{
  "encoder_arch": "vit",
  "model": "image captioner",
  "dataset": "flat shapes of many kinds, plain or patterned, on busy backdrops",
  "train_examples": 97500,
  "image_size": 64,
  "crop_scale_min": 0.8,
  "horizontal_flip": false,
  "cutout": 0.4,
  "tokenizer": "char",
  "vocab_size": 29,
  "encoder_norm": "layernorm",
  "encoder_norm_position": "pre",
  "encoder_activation": "gelu",
  "encoder_mlp_ratio": 4,
  "encoder_head_dim": 64,
  "encoder_fused_qkv": true,
  "encoder_bias": "qkv",
  "encoder_qk_norm": false,
  "encoder_parallel_block": false,
  "encoder_inner_norm": false,
  "encoder_moe": "top_k",
  "encoder_drop_path": 0.15,
  "encoder_num_experts": 16,
  "encoder_moe_every": 2,
  "encoder_expert_mlp_ratio": 0.5,
  "encoder_experts_per_token": 2,
  "encoder_shared_expert": false,
  "encoder_patch_size": [4, 4],
  "encoder_conv_stem": false,
  "encoder_layers": 10,
  "encoder_width": 160,
  "encoder_positions": "sincos",
  "fusion": "cross_attention",
  "decoder_width": 256,
  "decoder_layers": 8,
  "decoder_norm": "layernorm",
  "decoder_norm_position": "pre",
  "decoder_activation": "relu",
  "decoder_mlp_ratio": 3,
  "decoder_head_dim": 64,
  "decoder_fused_qkv": false,
  "decoder_bias": "all",
  "decoder_qk_norm": false,
  "decoder_parallel_block": true,
  "decoder_inner_norm": false,
  "decoder_drop_path": 0.15,
  "decoder_positions": "learned",
  "decoder_cross_attention_every": 1,
  "decoder_tie_embeddings": true,
  "residual_init": "scaled_by_depth",
  "optimizer": "soap",
  "beta2": 0.99,
  "lr": 0.0024,
  "beta1": 0.95,
  "shampoo_beta": 0.95,
  "eps": 1e-08,
  "precondition_frequency": 50,
  "max_precond_dim": 512,
  "one_sided": true,
  "adamw_lr_other_params": 0.0025,
  "steps": 8300,
  "batch_size": 128,
  "epochs": 10.9,
  "lr_schedule": "linear",
  "final_lr_fraction": 0.01,
  "warmup_steps": 1660,
  "weight_decay": 0.05,
  "adamw_weight_decay_other_params": 0.01
}
Rows from block 7 of the image encoder of a small image captioner, named by matrix and row number. Rows with one number within an expert belong to one neuron, the router's apart. Each number is 200 + 20 x the weight over its row's rms, rounded and kept within 0 to 999. All counts start at 0.
After each expert's rows are labels from the 100 images, of 14976, where the router gives the expert most weight on average: "top examples" is what is common among them. Only what is clearly more common there than usual is listed. The data: flat shapes of many kinds, plain or patterned, on busy backdrops. In brackets: how many of the 100.
# router: router (encoder.blocks.7.mlp.router.weight, 16x160, trained with AdamW), inputs 54-107
# up: expert up (encoder.blocks.7.mlp.up, 16x80x160), inputs 54-107
# down: expert down (encoder.blocks.7.mlp.down, 16x160x80, transposed), outputs 54-107

# expert 1
router.1,213,212,195,155,205,200,238,242,184,186,158,178,159,176,198,207,217,204,190,194,161,213,209,212,181,191,202,186,220,215,191,193,234,185,181,197,198,212,226,209,241,251,199,200,183,173,206,238,190,149,185,194,199,219
up.0,202,191,181,225,197,184,196,190,184,247,233,188,202,212,219,199,220,222,196,191,198,179,217,170,250,220,185,186,222,175,206,208,224,239,211,207,184,184,204,204,171,215,224,213,208,182,186,200,192,240,173,208,215,163
down.0,193,201,227,164,210,221,149,218,199,176,180,215,172,171,213,198,181,242,187,193,205,218,203,229,207,214,220,202,189,186,161,189,179,210,221,175,263,235,180,185,216,229,193,218,168,198,197,211,170,172,188,218,189,208
top examples: count: one (69)

# expert 4
router.4,198,214,197,203,183,241,232,160,230,235,166,221,191,169,217,229,216,167,235,170,203,197,216,214,176,187,222,202,193,222,199,213,163,183,215,161,185,253,202,179,200,179,185,173,201,179,159,220,158,177,192,185,158,219
up.0,180,179,192,212,228,172,221,189,208,148,225,188,188,175,213,185,191,191,213,180,226,179,196,183,155,226,184,196,174,227,207,208,181,211,222,185,192,207,180,170,167,196,201,218,216,211,207,195,191,197,178,215,213,222
down.0,215,168,164,208,172,223,213,194,233,214,212,164,235,188,214,199,190,189,213,219,196,188,228,202,212,205,192,171,211,200,192,200,194,185,172,168,177,237,207,207,182,196,192,207,183,162,199,210,186,220,174,201,185,215
top examples: count: one (56); its colour: grey (35)

# expert 9
router.9,178,217,197,215,227,197,212,221,193,170,222,165,179,174,184,228,192,215,170,188,201,217,207,241,207,214,196,193,196,215,171,190,194,211,182,203,222,207,218,206,178,229,190,199,216,210,208,217,213,204,188,208,212,215
up.0,187,170,163,168,197,187,178,185,169,191,180,203,198,220,221,214,224,189,229,205,211,171,204,177,168,192,208,177,185,217,241,240,219,192,215,156,201,188,157,183,185,201,172,229,231,197,170,187,220,191,166,188,206,209
down.0,201,233,220,186,209,190,187,205,166,200,218,189,212,187,221,225,171,222,193,211,202,233,218,215,202,203,184,224,207,178,186,192,177,159,186,209,215,200,213,213,206,226,185,233,212,213,177,174,163,197,185,209,204,241
top examples: ring (32); its colour: purple (25)

# expert 13
router.13,201,200,234,212,188,214,191,223,222,193,195,189,213,192,160,190,211,208,192,175,220,190,200,205,220,212,195,199,185,146,220,186,170,181,177,195,176,208,177,221,211,202,171,190,177,192,217,209,192,184,212,175,202,194
up.0,177,167,182,172,227,174,246,216,181,212,242,195,205,172,213,159,181,217,220,208,197,211,219,195,181,212,191,216,196,203,184,219,193,205,226,205,223,214,202,208,215,199,190,226,185,196,186,198,195,169,165,208,216,186
down.0,215,220,205,210,209,204,176,193,198,183,209,203,157,200,199,224,227,199,219,167,214,188,212,198,206,194,158,196,160,210,167,158,225,190,187,206,184,172,218,216,214,194,209,192,220,193,178,207,196,202,175,194,190,186
top examples: count: one (53)

# expert 2
router.2,197,193,189,170,211,193,224,170,238,198,194,213,242,206,189,144,212,196,197,216,167,180,185,201,209,188,207,223,192,210,196,217,180,189,197,208,201,212,211,182,208,184,212,201,198,204,190,177,177,196,235,189,198,149
up.0,207,214,155,198,200,211,241,181,178,224,182,187,188,214,187,229,250,210,211,207,211,181,210,174,230,163,193,182,253,214,206,183,209,230,205,173,212,218,220,179,201,213,180,204,195,157,178,200,210,165,205,196,197,211
down.0,181,189,193,191,204,187,185,199,211,200,183,195,172,201,169,198,220,214,179,215,223,195,191,133,194,211,193,228,213,176,194,202,192,190,239,240,179,203,236,189,211,184,195,209,173,184,202,200,226,191,227,221,239,194
top examples: red shape (73); purple shape (60); its colour: red (49); hexagon (32)

# expert 14
router.14,200,216,224,221,177,196,165,218,202,232,203,166,188,194,183,215,191,234,205,184,172,205,191,217,215,224,205,182,193,194,197,176,202,150,172,197,178,196,167,227,177,206,187,211,189,209,195,204,204,188,217,209,196,192
up.0,225,194,222,204,165,218,218,171,212,211,200,224,198,218,231,189,173,198,190,217,210,218,181,182,169,212,177,219,159,192,178,217,190,177,227,238,203,200,188,227,195,168,210,237,198,191,183,199,163,200,179,210,195,203
down.0,208,214,222,176,239,215,165,197,187,201,192,197,176,178,222,213,219,189,207,186,204,213,192,203,218,222,216,185,219,209,214,235,211,213,203,175,196,207,211,151,176,203,183,205,198,217,225,159,182,162,239,205,226,230
top examples: yellow shape (50); rhombus (46); bar (43); its colour: yellow (25)

# expert 12
router.12,221,210,245,203,177,218,196,210,216,233,193,168,192,209,167,204,206,210,196,190,195,215,167,212,215,205,214,175,178,172,231,217,195,180,208,195,170,226,181,207,166,197,174,210,246,182,205,199,174,208,174,231,201,196
up.0,246,197,212,181,193,236,206,202,210,199,211,189,192,192,180,206,219,203,193,191,192,210,204,177,189,185,224,174,144,182,160,181,213,226,214,193,235,239,236,200,178,229,166,198,200,171,221,213,200,230,214,221,176,185
down.0,192,188,186,204,204,196,203,209,182,198,228,198,170,171,227,207,195,197,203,211,239,232,189,219,193,208,215,241,192,210,194,163,222,166,188,182,171,209,227,192,218,221,203,259,192,211,228,193,155,187,191,210,198,228
top examples: count: one (93)

# expert 6
router.6,221,244,184,223,209,227,197,199,150,251,210,193,195,193,247,187,194,204,209,220,193,188,248,179,190,177,211,170,201,193,209,201,218,189,187,217,220,168,195,208,215,203,194,184,171,201,204,215,227,234,168,184,165,184
up.0,206,165,229,169,208,213,210,167,198,173,201,194,187,196,199,207,220,183,198,189,201,200,178,174,217,242,195,174,191,205,170,200,199,200,204,168,196,207,212,149,158,167,216,199,193,205,213,179,218,186,203,229,207,233
down.0,170,224,232,216,220,173,211,209,245,192,198,219,189,201,241,221,197,193,231,167,218,205,223,192,185,213,208,198,252,205,202,228,175,213,191,194,189,197,195,169,192,197,177,201,182,207,155,205,160,190,190,179,174,222
top examples: brown shape (89); its colour: brown (74)

# expert 5
router.5,209,199,236,188,208,216,194,254,205,224,202,178,187,195,167,191,200,217,198,178,224,184,200,234,239,212,214,172,197,192,213,188,166,183,197,183,167,225,176,205,170,197,173,213,207,178,230,199,223,188,188,226,202,205
up.0,196,166,192,171,220,183,207,212,213,261,216,228,223,201,189,183,200,178,163,205,202,227,184,160,212,164,191,208,226,180,198,200,211,234,215,222,220,167,196,191,207,201,246,203,184,236,200,207,146,214,205,203,177,203
down.0,201,186,206,191,199,193,198,170,193,203,221,196,214,185,167,208,224,156,205,193,239,202,157,169,184,223,197,220,194,226,207,207,209,200,210,206,215,207,180,174,181,186,186,189,186,186,230,209,205,222,221,216,213,195
top examples: count: one (86)

# expert 8
router.8,210,211,226,202,193,212,166,201,221,237,202,171,201,184,152,210,204,198,217,187,183,200,216,237,216,227,222,172,186,196,230,186,198,175,197,176,180,238,161,194,180,203,188,228,208,225,204,207,169,200,212,210,192,187
up.0,197,204,211,180,186,204,221,218,214,188,201,161,206,217,209,209,197,230,179,234,187,191,176,228,216,198,193,192,251,218,174,159,179,214,240,205,208,229,231,221,205,199,213,241,202,201,194,172,175,161,225,202,194,224
down.0,195,233,216,193,204,223,207,200,178,231,226,203,246,194,190,197,202,188,201,169,229,178,200,177,204,185,184,178,217,215,177,203,218,221,212,186,180,246,162,224,181,205,210,203,221,194,181,184,227,202,212,174,225,202
top examples: count: one (93)

# expert 7
router.7,207,216,219,221,189,187,179,212,191,241,162,170,199,215,139,197,184,206,189,184,235,232,222,220,207,237,221,173,211,174,221,220,191,199,213,177,180,211,172,205,192,259,168,246,215,208,214,198,173,195,205,200,212,217
up.0,208,203,222,198,217,234,169,228,167,175,201,179,204,166,228,200,205,188,199,194,213,205,179,177,211,198,194,210,208,224,189,219,216,187,215,203,219,211,192,178,200,218,192,172,200,173,197,197,151,192,179,208,175,227
down.0,205,233,172,207,220,216,199,179,219,196,195,191,212,188,210,202,198,207,192,203,203,237,204,219,208,212,200,199,177,211,223,238,192,174,219,228,131,197,213,188,201,217,182,201,202,207,198,174,201,174,210,210,194,172
top examples: frame (36); ring (32)

# expert 11
router.11,226,214,227,200,188,223,169,250,207,219,227,185,207,189,193,224,218,182,249,167,202,198,194,216,204,226,257,179,211,212,202,194,178,172,203,187,188,208,178,213,175,169,186,214,209,220,240,193,190,188,195,210,222,216
up.0,212,206,189,180,183,197,242,225,218,192,206,190,176,170,217,171,219,213,169,214,178,216,195,238,175,177,182,209,169,209,195,209,209,208,189,198,179,188,188,193,196,188,186,223,210,213,207,242,245,205,217,172,143,219
down.0,202,180,194,234,197,177,240,204,233,181,172,190,244,212,182,173,189,181,191,196,219,163,191,163,182,200,176,236,222,207,211,220,183,206,201,219,181,219,168,189,215,196,197,198,181,203,203,219,163,194,244,182,194,224
top examples: yellow shape (52); count: one (47); its colour: yellow (31)

# expert 10
router.10,205,183,215,220,169,199,178,237,196,203,212,174,183,185,190,187,222,204,187,183,172,220,211,204,213,236,215,200,166,173,187,178,217,161,176,196,180,222,185,196,166,213,188,214,211,221,232,232,185,209,174,221,225,181
up.0,227,193,203,155,220,208,180,167,179,180,168,212,166,200,160,192,214,246,216,212,182,240,211,197,207,197,205,232,170,205,221,198,212,213,182,216,243,205,208,198,189,190,185,221,196,194,232,226,239,194,182,192,180,233
down.0,230,195,184,213,188,217,233,173,213,213,187,204,197,237,200,231,190,194,212,182,192,175,187,215,193,202,211,190,191,178,198,214,174,225,212,231,167,207,181,192,187,216,156,220,204,181,170,230,173,215,231,192,189,200
top examples: count: one (54)

# expert 0
router.0,202,209,211,229,210,220,193,221,192,164,199,216,180,231,227,241,176,224,211,200,237,199,165,192,187,186,197,216,207,214,214,203,195,224,193,194,185,161,193,192,197,165,221,169,207,183,197,194,221,194,222,209,222,233
up.0,228,175,185,202,180,204,232,196,196,180,215,181,204,204,220,212,189,221,158,220,193,213,231,183,196,173,195,180,218,191,186,188,194,184,224,164,230,226,204,209,218,205,197,192,220,170,145,242,198,200,178,205,205,210
down.0,191,166,231,210,179,226,223,204,168,202,207,184,212,228,195,192,207,207,199,194,226,190,188,156,184,233,201,198,228,194,189,198,165,230,210,203,182,220,209,201,156,182,235,176,200,213,195,193,185,216,226,206,220,230
top examples: blue shape (76); its colour: blue (68); count: one (45); hexagon (32)